{"model": "segmentation model", "norm_position": "sandwich", "activation": "gelu", "bias": "none", "num_experts": 16, "layers": 8, "decay_fraction": 0.3}
Rows from block 3 of a small segmentation model, named by matrix and row number. Rows with one number within an expert belong to one neuron, the router's apart. Each number is 200 + 40 x the weight over its row's rms, rounded and kept within 0 to 999. All counts start at 0.
After each expert's rows are labels from the 100 images, of 14976, where the router gives the expert most weight on average: "responds to" is what is common among them. Only what is clearly more common there than usual is listed. The data: rendered solids tumbling over patterned floors. In brackets: how many of the 100, against the usual share in percent.
# router: slot weights (model.blocks.3.mlp.router.weight, 32x160), inputs 0-79
# up: expert up (model.blocks.3.mlp.up, 16x160x160), inputs 0-79
# down: expert down (model.blocks.3.mlp.down, 16x160x160, transposed), outputs 0-79

# expert 13
router.26,192,179,204,204,210,238,286,198,204,248,193,162,162,184,187,157,234,127,202,169,226,139,239,170,174,214,250,237,148,172,115,186,148,170,189,179,237,172,152,197,169,154,198,210,133,189,109,180,103,260,167,197,210,154,198,163,246,202,222,245,187,213,244,162,182,208,190,214,190,217,149,248,135,313,168,192,228,147,153,169
router.27,175,240,188,211,220,169,173,225,120,191,164,204,260,192,246,142,226,306,188,203,194,180,239,209,157,220,240,190,203,169,220,215,247,205,154,142,173,148,208,229,229,164,218,227,188,199,165,279,252,219,197,231,129,252,197,172,227,179,188,188,194,160,107,134,229,254,141,207,243,163,228,208,219,170,244,172,206,245,271,136
up.0,261,286,181,201,224,180,222,211,252,286,212,215,248,172,199,208,251,119,237,171,206,229,214,196,208,241,191,205,168,214,153,202,164,190,219,204,180,76,218,169,197,233,228,201,233,157,219,154,241,167,233,198,134,184,261,205,186,201,188,213,200,212,190,250,173,162,244,201,187,161,201,209,226,170,152,186,176,182,185,242
down.0,150,201,153,168,249,195,167,157,182,224,188,166,255,164,188,208,190,274,245,193,198,195,241,243,185,128,250,230,255,209,229,256,160,223,202,192,186,278,165,213,206,182,173,206,142,263,194,239,214,177,210,191,193,201,143,253,195,220,246,173,203,171,220,186,172,256,131,161,236,223,103,166,168,223,230,194,221,152,188,239
responds to: light from behind the scene (61 vs 24.9); count: four (61 vs 23.2); blue object (52 vs 19.1); teal object (43 vs 19.2)

# expert 12
router.24,199,235,201,174,239,233,170,207,241,225,143,214,252,263,112,208,208,197,221,223,227,256,230,244,185,255,247,263,166,281,211,187,123,194,223,237,219,215,207,246,201,195,208,133,214,217,271,207,213,155,238,228,146,204,177,231,202,259,215,195,199,104,229,272,164,246,224,261,224,251,175,183,197,223,183,204,250,170,243,207
router.25,228,254,215,237,235,275,180,290,216,202,247,141,174,151,181,219,171,223,248,189,223,175,158,183,249,212,235,141,216,213,222,201,158,117,225,172,241,149,235,195,127,254,225,260,190,142,215,144,204,243,131,170,192,164,197,209,190,190,219,159,166,301,227,183,204,157,188,173,150,232,166,215,226,240,158,164,183,214,203,137
up.4,164,135,253,181,222,159,219,240,170,259,153,175,197,154,199,201,184,181,156,161,270,177,177,219,274,152,178,154,140,145,216,176,293,300,178,187,193,231,163,187,216,187,236,155,233,115,201,242,251,204,202,214,195,182,254,217,188,149,149,171,220,227,169,118,235,161,122,111,210,201,228,269,233,190,268,272,143,167,163,226
down.4,256,217,158,229,125,221,156,161,250,171,263,222,202,208,197,174,170,165,228,256,146,274,222,156,156,222,158,210,280,196,136,189,143,108,248,194,255,167,182,232,158,238,170,267,198,212,165,148,199,264,206,236,217,218,146,224,158,308,205,265,218,221,242,265,223,140,229,248,201,194,181,189,171,220,166,237,202,205,198,169
responds to: light from behind the scene (74 vs 24.9); brown object (49 vs 18.8); count: four (48 vs 23.2)

# expert 14
router.28,240,184,232,205,180,250,170,241,170,162,240,200,221,91,263,232,200,203,230,209,171,193,230,173,232,148,135,102,182,196,204,169,271,160,180,227,212,119,258,236,212,192,211,172,230,201,191,175,204,192,194,167,236,182,237,141,201,169,180,164,223,275,214,171,185,139,210,208,175,155,251,133,239,238,178,187,122,248,162,175
router.29,179,118,219,230,199,155,158,156,141,189,177,223,192,191,246,241,224,164,220,219,223,188,267,217,168,174,189,50,262,176,200,232,203,234,166,222,221,217,209,185,166,160,231,194,148,199,193,225,235,188,232,136,247,166,258,209,190,226,190,163,214,202,195,153,168,175,236,151,263,175,193,210,175,161,224,225,162,215,138,209
up.4,213,231,210,186,228,113,231,221,267,244,212,227,149,260,161,235,148,196,94,154,219,199,142,270,215,197,216,258,163,251,178,149,151,235,229,192,156,178,168,186,177,301,119,255,167,248,150,182,182,263,205,217,171,206,181,187,260,199,237,238,159,168,241,246,242,282,198,260,209,218,157,230,253,218,244,200,261,236,197,184
down.4,236,175,193,117,186,194,176,199,159,222,212,277,176,275,207,145,185,203,244,140,209,132,215,173,229,124,136,209,267,177,165,184,239,207,225,227,178,264,151,190,135,208,187,240,168,181,181,238,237,229,212,150,160,184,208,206,287,249,186,233,267,199,233,171,201,227,189,235,258,180,117,111,189,153,230,243,262,230,195,265
responds to: count: one (86 vs 25.8); light from behind the camera (52 vs 25.4)

# expert 3
router.6,179,170,163,158,213,228,162,168,261,176,236,233,132,192,179,262,127,128,215,252,185,241,201,173,188,164,166,213,231,204,223,214,208,161,154,161,201,231,157,217,181,221,236,202,202,187,212,259,153,196,103,144,240,203,154,206,150,214,266,120,149,260,244,246,194,146,126,233,223,246,211,152,228,166,159,205,264,234,215,215
router.7,243,219,225,233,180,180,168,230,162,299,240,159,161,169,190,235,193,210,275,166,251,171,248,145,164,208,218,212,218,232,258,196,218,220,67,170,247,223,256,176,108,172,130,225,178,213,174,192,179,286,135,257,124,164,199,173,212,213,174,199,235,180,184,233,263,170,176,219,290,159,232,201,233,155,240,183,253,156,178,143
up.0,184,215,202,268,197,228,204,121,184,220,168,241,100,227,221,194,218,259,209,228,173,100,186,233,170,152,148,213,195,186,104,217,152,221,282,156,208,177,238,226,246,247,203,228,147,171,159,226,153,202,240,226,194,232,159,171,177,206,243,180,248,140,249,101,247,204,175,214,216,213,152,142,172,220,238,184,218,169,198,262
down.0,206,229,226,214,249,213,201,179,186,151,224,255,223,213,180,172,271,167,228,211,222,269,179,228,224,189,263,182,199,194,261,184,276,219,181,144,156,252,197,171,177,192,222,231,229,254,163,92,293,194,248,82,213,106,239,214,251,211,194,187,195,249,180,176,174,215,203,117,185,211,225,234,194,213,196,224,174,242,240,162
responds to: white object (54 vs 19.2); count: four (47 vs 23.2); its colour: white (33 vs 8.8)

# expert 1
router.2,164,203,201,201,109,207,169,215,226,230,164,278,227,212,197,188,167,237,175,232,151,184,182,205,177,199,190,183,173,236,166,157,151,185,184,277,253,163,147,238,197,258,120,246,189,152,194,224,212,241,168,264,186,238,170,201,293,207,224,262,158,168,200,228,224,205,204,285,191,203,138,173,204,214,204,177,195,192,205,227
router.3,182,180,267,190,206,200,110,223,175,186,162,229,174,232,196,254,159,108,232,207,194,195,264,236,245,169,198,222,210,255,266,184,183,190,186,182,160,234,218,204,209,180,196,205,193,298,156,131,209,155,228,120,225,193,250,228,176,229,187,164,199,150,211,239,224,111,188,239,137,227,243,213,179,204,227,181,211,196,178,151
up.0,154,163,199,163,263,222,158,172,163,186,228,235,219,266,168,227,222,231,158,174,164,184,182,210,225,193,178,258,166,272,197,214,241,251,193,212,169,219,195,153,233,201,232,189,221,257,263,199,210,208,208,221,169,220,236,217,222,191,195,218,316,138,302,164,187,244,181,135,223,227,155,161,215,137,165,243,240,186,239,226
down.0,290,206,223,254,206,233,242,287,203,247,221,191,182,199,241,206,192,221,167,145,243,164,146,206,191,185,109,180,254,144,229,130,155,167,282,170,214,181,168,189,214,193,196,174,218,150,130,158,187,196,199,231,250,239,105,131,218,263,179,190,96,161,183,198,245,202,234,208,169,204,226,145,252,199,236,182,222,271,178,142
responds to: count: four (61 vs 23.2); black object (46 vs 19.3); its colour: black (26 vs 8.8)

# expert 5
router.10,209,172,224,259,205,117,178,160,259,210,200,218,90,224,161,206,212,205,253,244,171,158,168,202,100,226,158,163,216,235,180,218,149,205,205,184,233,237,206,216,197,210,162,227,229,209,200,175,160,259,129,236,225,220,200,201,215,175,211,182,212,128,159,221,228,247,173,218,226,207,134,241,208,206,192,292,271,214,112,237
router.11,212,197,193,199,208,259,262,228,191,207,203,166,245,211,235,201,193,260,112,212,193,196,160,184,257,196,256,233,162,184,232,176,194,208,192,237,158,127,196,155,180,234,230,196,176,136,205,211,205,226,252,160,153,217,184,198,267,192,107,251,169,248,179,152,182,283,227,87,217,216,198,151,199,159,265,155,102,177,242,241
up.4,173,150,179,165,123,239,154,194,222,198,205,205,149,231,220,281,193,182,203,269,176,110,183,154,249,167,192,169,205,222,170,190,184,227,176,217,148,111,216,190,184,221,213,205,201,172,218,221,142,127,208,252,146,282,180,156,183,223,224,130,207,120,174,246,276,220,136,271,184,257,223,161,188,189,217,201,198,187,237,227
down.4,223,245,142,190,180,165,238,181,195,176,230,146,324,168,194,192,177,222,245,163,161,192,164,207,246,197,162,208,192,181,190,210,167,169,187,194,210,234,260,197,207,192,174,279,203,234,199,231,250,220,153,246,198,173,267,203,220,158,287,228,265,254,171,259,188,154,205,180,152,133,225,211,179,234,231,143,172,171,197,138
responds to: yellow object (71 vs 18.5); count: four (59 vs 23.2); orange object (41 vs 18.6); its colour: yellow (38 vs 8.2)

# expert 8
router.16,177,189,287,215,187,265,153,240,132,155,195,150,182,211,272,101,212,207,173,195,194,128,184,227,208,185,155,217,165,229,166,188,171,205,190,227,214,183,174,89,234,198,130,169,202,243,178,140,172,181,227,251,161,171,251,118,204,206,198,240,249,245,208,238,256,213,215,226,204,174,201,147,226,231,219,191,183,165,181,162
router.17,166,225,131,173,158,151,202,260,231,208,223,194,217,181,216,225,197,175,171,176,114,221,239,153,187,244,158,197,179,169,171,201,260,206,146,237,122,182,210,238,230,300,174,166,246,240,217,241,205,149,174,208,199,182,270,182,169,234,199,253,141,197,201,230,286,186,141,214,152,127,229,174,276,229,190,245,221,282,246,220
up.4,239,145,239,238,166,264,165,161,201,191,226,208,196,162,206,178,227,138,240,176,193,175,158,191,159,144,220,176,218,252,267,252,183,160,147,150,240,137,278,213,235,177,231,233,222,190,157,181,160,193,196,126,217,217,190,177,163,165,214,125,194,295,160,200,171,133,230,230,202,226,219,248,180,216,142,159,139,203,261,197
down.4,175,220,190,133,247,186,157,151,243,172,213,191,175,224,206,204,194,207,240,283,213,187,291,226,237,199,173,220,265,231,186,200,112,218,137,201,129,210,166,134,200,249,165,191,191,186,176,111,186,171,279,187,223,125,221,165,157,198,277,254,200,167,152,246,166,244,184,180,244,218,164,167,230,207,206,235,256,169,190,216
responds to: count: four (66 vs 23.2); red object (39 vs 18.7)

# expert 10
router.20,182,151,171,190,160,161,132,133,216,254,217,232,162,247,221,231,217,149,203,203,76,204,245,180,189,220,131,186,221,242,203,273,171,158,231,203,197,211,191,207,156,175,142,287,245,208,172,175,161,215,215,158,285,173,226,278,220,209,245,200,200,159,209,263,275,193,224,246,182,245,176,140,248,220,218,158,187,164,184,135
router.21,240,219,246,164,35,219,181,225,170,208,184,239,194,233,194,231,155,210,251,170,192,211,183,147,218,231,176,209,253,222,151,215,206,152,185,287,203,212,192,196,185,147,127,236,184,221,204,265,191,175,161,202,189,228,268,120,211,215,181,234,211,174,146,255,192,120,250,273,163,207,176,187,149,186,276,189,256,206,169,196
up.0,167,178,208,205,224,231,226,161,165,183,185,185,234,220,207,214,190,191,201,203,246,198,193,181,238,105,256,244,210,128,268,243,224,208,232,201,167,235,207,173,229,193,255,168,250,236,175,225,161,192,269,166,145,226,156,222,154,181,130,161,209,189,250,169,133,182,130,146,237,197,218,189,215,128,186,213,181,137,214,269
down.0,220,261,188,190,220,180,231,177,280,190,273,199,184,227,200,158,234,195,252,210,187,216,218,207,156,270,202,161,223,195,210,238,187,190,208,150,194,177,223,230,176,155,189,235,151,215,173,213,226,221,168,205,179,235,217,160,274,186,276,205,240,233,206,226,178,154,236,297,195,210,202,222,282,198,155,222,208,238,174,155
responds to: count: four (77 vs 23.2); red object (57 vs 18.7); orange object (53 vs 18.6)

# expert 7
router.14,267,269,174,192,165,204,182,233,170,255,252,165,244,210,280,261,205,219,140,216,222,162,182,138,284,165,281,258,181,181,267,149,223,209,142,243,195,166,200,157,79,196,166,220,198,132,201,199,175,248,251,207,94,162,199,221,209,186,160,248,186,241,202,208,219,224,207,164,244,239,227,158,211,139,274,152,154,139,179,198
router.15,210,205,211,191,207,145,207,196,190,177,216,245,189,199,178,154,265,206,234,216,165,282,224,234,183,178,171,156,228,199,134,195,202,186,283,169,217,166,172,217,223,182,256,254,93,259,201,193,189,223,174,177,256,261,264,210,271,156,365,238,258,97,200,225,220,188,211,193,194,172,208,153,252,217,160,238,222,214,189,106
up.4,186,184,187,182,233,188,153,172,247,178,164,228,160,173,238,169,274,231,158,274,197,197,104,186,220,138,182,238,163,194,244,211,220,234,207,115,208,147,254,176,208,232,251,182,270,143,158,221,139,173,175,192,151,197,261,201,103,158,214,130,191,212,213,224,246,277,158,162,214,247,190,153,255,229,180,238,182,206,193,238
down.4,209,116,207,235,149,188,127,214,166,235,157,191,190,218,201,188,196,133,188,147,154,219,273,164,211,246,195,243,245,182,190,206,192,184,204,213,311,208,272,283,199,156,187,187,239,170,231,206,219,212,189,218,240,212,226,222,242,262,163,178,225,219,157,250,219,124,212,263,174,200,300,225,131,218,118,165,156,153,221,193
responds to: count: four (73 vs 23.2); green object (48 vs 18.4); teal object (41 vs 19.2); blue object (39 vs 19.1)

# expert 0
router.0,156,196,228,161,216,201,265,230,229,137,163,205,260,233,171,197,203,262,204,168,185,234,200,240,256,232,264,162,211,203,123,192,178,182,296,258,118,160,149,195,280,219,249,178,173,216,227,217,212,164,247,175,255,299,162,188,258,211,165,227,189,168,168,130,198,284,212,174,145,145,182,177,173,188,219,194,170,229,270,208
router.1,122,207,165,284,157,217,227,166,188,238,251,188,189,189,145,223,141,227,273,139,218,203,206,225,131,177,241,154,217,244,215,221,177,200,143,231,181,222,181,236,239,141,117,262,192,303,194,192,220,274,232,224,189,174,184,156,242,187,139,203,116,182,238,178,185,195,233,253,232,109,193,161,178,150,244,106,239,272,215,185
up.4,185,160,154,279,193,156,170,213,223,216,196,211,157,200,150,241,142,251,201,109,172,220,200,185,179,174,125,212,249,203,189,208,121,258,214,242,174,270,164,208,210,237,189,188,187,224,221,287,221,208,199,298,196,197,244,223,142,197,183,186,173,178,197,212,162,149,160,249,220,178,245,215,242,136,156,207,270,145,161,249
down.4,172,203,139,156,257,258,309,223,251,147,117,190,209,276,232,160,179,226,173,208,249,287,148,168,197,149,205,244,131,198,184,202,174,190,263,166,193,174,179,165,242,192,196,165,244,174,251,137,189,168,185,183,203,172,165,161,207,223,199,213,223,139,203,215,234,260,232,131,218,227,126,198,130,225,220,253,220,181,260,149
responds to: purple object (58 vs 18.5); its colour: purple (33 vs 8.3)

# expert 6
router.12,230,167,187,195,194,213,190,211,226,233,210,212,223,199,224,225,115,228,143,237,197,232,134,205,177,276,237,153,169,243,181,175,151,195,314,257,141,152,165,148,209,239,228,213,210,231,202,124,216,190,257,177,223,213,208,199,247,183,164,248,138,217,281,202,179,278,214,142,164,252,218,147,181,144,173,184,178,277,123,302
router.13,253,143,250,123,166,178,181,154,188,208,163,237,199,245,184,220,201,175,194,225,255,154,222,199,262,173,229,278,189,250,200,198,244,195,216,187,212,181,195,282,163,140,197,182,179,106,231,205,149,187,159,198,247,185,195,273,167,221,229,127,208,210,155,213,192,193,190,267,104,219,148,237,174,252,181,310,257,188,210,200
up.0,229,167,205,242,170,222,229,178,210,169,215,249,207,170,174,232,163,244,279,144,210,182,162,179,178,256,165,191,162,244,233,285,217,218,253,191,126,247,240,242,236,204,162,247,244,256,244,197,220,215,193,172,198,177,136,205,262,134,147,196,221,74,215,164,214,259,204,190,236,229,160,270,219,167,184,189,163,237,188,182
down.0,207,265,188,164,246,167,171,217,208,210,150,151,193,218,201,190,233,141,183,209,187,123,202,199,173,195,252,189,199,146,186,152,244,221,218,255,269,182,194,246,204,159,171,182,160,151,198,216,214,175,192,279,174,239,169,192,207,313,200,182,222,220,202,233,208,168,165,213,211,185,269,184,168,275,223,214,181,129,254,137
responds to: count: four (76 vs 23.2); blue object (54 vs 19.1); purple object (46 vs 18.5)

# expert 2
router.4,166,151,168,171,249,199,169,161,225,269,170,254,144,140,234,255,250,203,146,205,160,157,200,224,228,190,162,197,188,202,149,128,134,245,205,161,224,157,210,156,208,288,204,167,216,166,236,183,218,172,171,259,159,205,148,247,150,216,240,136,139,204,190,252,248,185,153,198,162,221,186,200,230,206,149,138,211,251,163,178
router.5,193,175,308,199,180,161,256,227,235,137,220,159,214,222,187,191,149,153,157,212,180,249,186,101,202,171,231,250,185,158,259,245,219,156,181,182,160,262,232,230,182,156,178,214,224,210,123,206,209,261,184,128,227,240,162,214,253,188,235,249,195,189,221,229,172,191,192,242,180,198,215,189,259,140,184,206,177,176,186,248
up.4,209,156,181,170,176,242,188,232,194,195,233,235,180,236,183,296,141,223,180,177,124,163,229,183,237,215,161,195,240,262,177,146,116,233,93,243,201,183,193,210,178,291,207,221,116,193,223,213,129,176,173,224,210,197,242,186,207,194,180,175,143,224,264,194,264,229,217,159,191,237,232,130,196,208,220,226,205,191,223,191
down.4,235,181,246,227,239,184,267,218,197,150,162,98,244,225,167,216,249,250,232,219,242,126,208,163,231,186,273,227,171,201,288,169,218,202,193,180,132,214,275,163,223,168,201,189,206,72,155,162,164,236,168,194,165,175,161,203,189,169,146,200,227,238,191,219,196,183,154,177,209,169,210,187,246,212,187,203,239,193,204,213
responds to: count: four (57 vs 23.2); black object (42 vs 19.3)

# expert 9
router.18,235,165,276,179,124,183,180,185,260,194,231,184,200,270,210,239,215,228,190,172,277,223,272,187,249,212,272,202,195,227,241,134,118,153,114,186,249,207,207,164,228,262,177,204,130,173,218,199,139,242,137,202,208,163,213,186,255,205,220,228,221,195,202,216,225,167,239,202,185,246,194,241,200,153,192,213,214,214,208,196
router.19,208,237,200,231,210,223,202,205,160,285,199,113,166,196,258,178,188,108,211,205,200,172,160,247,206,203,151,217,182,220,93,142,187,198,211,182,172,165,254,232,245,200,130,227,246,232,218,115,246,167,194,194,215,213,187,169,144,267,208,214,165,208,176,197,271,216,257,212,142,199,191,187,189,304,210,153,185,215,187,229
up.4,83,130,193,161,215,203,229,142,183,184,242,241,178,159,254,170,206,215,161,182,129,132,240,239,209,155,237,147,193,184,263,217,223,201,173,132,177,213,105,162,164,184,169,221,180,282,151,227,165,243,255,172,235,208,276,164,189,143,188,243,209,223,227,158,192,251,163,216,220,224,207,199,257,131,207,215,174,187,165,132
down.4,165,204,142,238,194,222,231,181,220,292,176,138,154,236,202,260,173,163,251,128,210,193,208,186,226,229,274,222,202,229,136,167,126,221,170,178,225,174,230,87,162,195,248,249,111,209,181,126,184,180,202,233,239,163,191,216,166,183,268,100,138,291,213,147,171,181,220,165,177,201,209,242,219,203,132,208,209,238,169,151
responds to: black object (55 vs 19.3); its colour: black (29 vs 8.8)

# expert 15
router.30,216,186,240,125,184,236,205,261,264,179,194,238,191,109,222,295,108,191,203,167,177,228,141,221,225,206,133,173,186,261,204,168,194,174,211,227,197,218,207,140,187,266,135,153,151,237,259,112,268,187,211,216,242,193,286,216,219,206,212,260,187,225,302,270,246,192,254,175,198,219,232,165,234,189,190,228,199,231,184,200
router.31,232,202,231,252,167,212,152,156,174,225,224,220,173,249,224,144,260,180,185,252,248,184,177,164,203,161,192,259,183,253,150,131,170,172,208,192,243,134,226,244,237,136,173,294,228,212,113,169,118,217,184,185,236,226,97,144,192,233,204,156,206,202,155,183,141,223,200,245,194,229,165,202,111,209,194,160,141,218,173,199
up.0,157,181,242,212,251,166,250,202,213,167,152,195,210,193,185,116,183,282,206,232,203,168,164,281,183,232,170,167,266,151,197,261,222,158,206,178,174,172,229,222,192,156,204,222,250,202,193,196,240,195,210,190,189,258,157,160,203,222,147,242,185,189,165,172,218,253,151,229,208,187,120,221,179,198,243,119,194,199,301,258
down.0,197,189,184,242,137,225,130,281,168,203,177,145,223,197,281,200,160,163,188,215,164,212,215,183,163,187,218,216,162,249,233,151,162,193,192,188,206,240,181,215,226,284,212,196,179,167,218,263,218,203,154,261,156,215,210,262,186,176,227,163,193,208,194,256,257,205,222,207,151,253,249,142,157,162,157,215,192,204,154,137
responds to: count: four (55 vs 23.2); light from behind the scene (53 vs 24.9)

# expert 4
router.8,157,189,194,238,172,230,166,229,153,212,208,179,93,179,174,211,180,133,228,219,185,200,124,213,158,203,234,193,244,205,166,248,167,220,175,198,125,188,169,241,141,180,225,220,269,213,109,213,124,186,189,153,223,268,218,161,125,212,242,129,126,159,182,188,224,143,170,235,108,218,186,183,225,284,235,237,281,222,179,247
router.9,166,193,120,243,201,264,179,249,122,214,219,172,220,158,242,187,163,161,147,242,174,201,163,210,204,258,234,195,194,165,161,276,202,194,203,209,119,192,133,196,170,219,231,252,178,217,138,209,172,154,220,133,155,270,203,163,246,145,243,202,140,248,189,196,223,147,173,220,187,237,243,124,245,167,235,138,195,168,156,202
up.0,265,158,203,182,169,186,239,226,262,109,195,191,240,228,174,250,190,235,250,183,224,182,155,193,211,230,222,203,173,185,287,205,229,238,122,183,196,243,267,225,230,272,187,170,257,198,277,265,184,145,197,240,206,177,229,227,177,156,125,226,172,171,177,181,262,228,155,208,193,117,199,247,138,189,216,234,224,295,264,270
down.0,186,277,194,230,168,253,178,209,200,219,138,135,239,141,224,220,187,254,195,125,244,229,242,176,197,243,203,177,217,147,200,209,227,202,229,185,159,211,129,224,208,125,207,177,266,188,187,180,209,272,156,212,189,206,156,216,180,106,157,220,241,178,184,244,123,167,306,124,221,243,156,262,228,204,182,196,166,195,213,119
responds to: count: four (53 vs 23.2); white object (49 vs 19.2)

# expert 11
router.22,58,229,124,259,186,212,205,198,179,232,212,249,205,182,171,135,248,181,214,211,208,206,138,170,173,214,202,229,237,208,176,189,222,188,257,203,172,240,190,172,130,161,144,218,291,222,122,151,171,210,189,147,202,220,206,154,202,190,199,231,161,191,178,237,130,217,93,243,177,201,158,194,255,205,180,202,173,263,197,128
router.23,168,139,216,188,210,146,193,165,226,167,200,151,239,190,186,284,146,188,205,229,155,260,166,218,239,187,222,159,200,172,311,239,285,172,178,217,128,209,260,225,143,205,154,203,268,185,230,154,287,180,204,154,223,290,144,245,237,143,247,242,182,146,228,256,177,191,233,198,131,214,131,214,209,190,234,173,196,179,158,237
up.0,270,219,284,247,160,137,212,236,227,184,228,237,189,249,211,267,234,195,196,203,267,191,191,149,199,131,225,168,142,186,214,156,192,149,148,199,235,247,267,235,293,308,179,216,214,169,211,192,185,229,173,153,202,174,144,241,195,190,186,184,232,236,245,174,171,210,167,184,236,226,196,200,147,192,158,196,207,216,162,188
down.0,255,201,194,207,235,268,163,217,222,194,246,198,214,154,226,163,137,176,179,106,234,178,231,221,194,119,133,234,226,161,149,188,178,143,189,216,247,140,136,136,205,242,230,198,193,215,184,193,172,171,211,241,217,189,203,128,148,113,174,197,212,205,217,134,209,226,152,144,229,182,209,164,252,188,200,201,234,204,171,191
responds to: count: four (60 vs 23.2); cube frame (28 vs 9.8)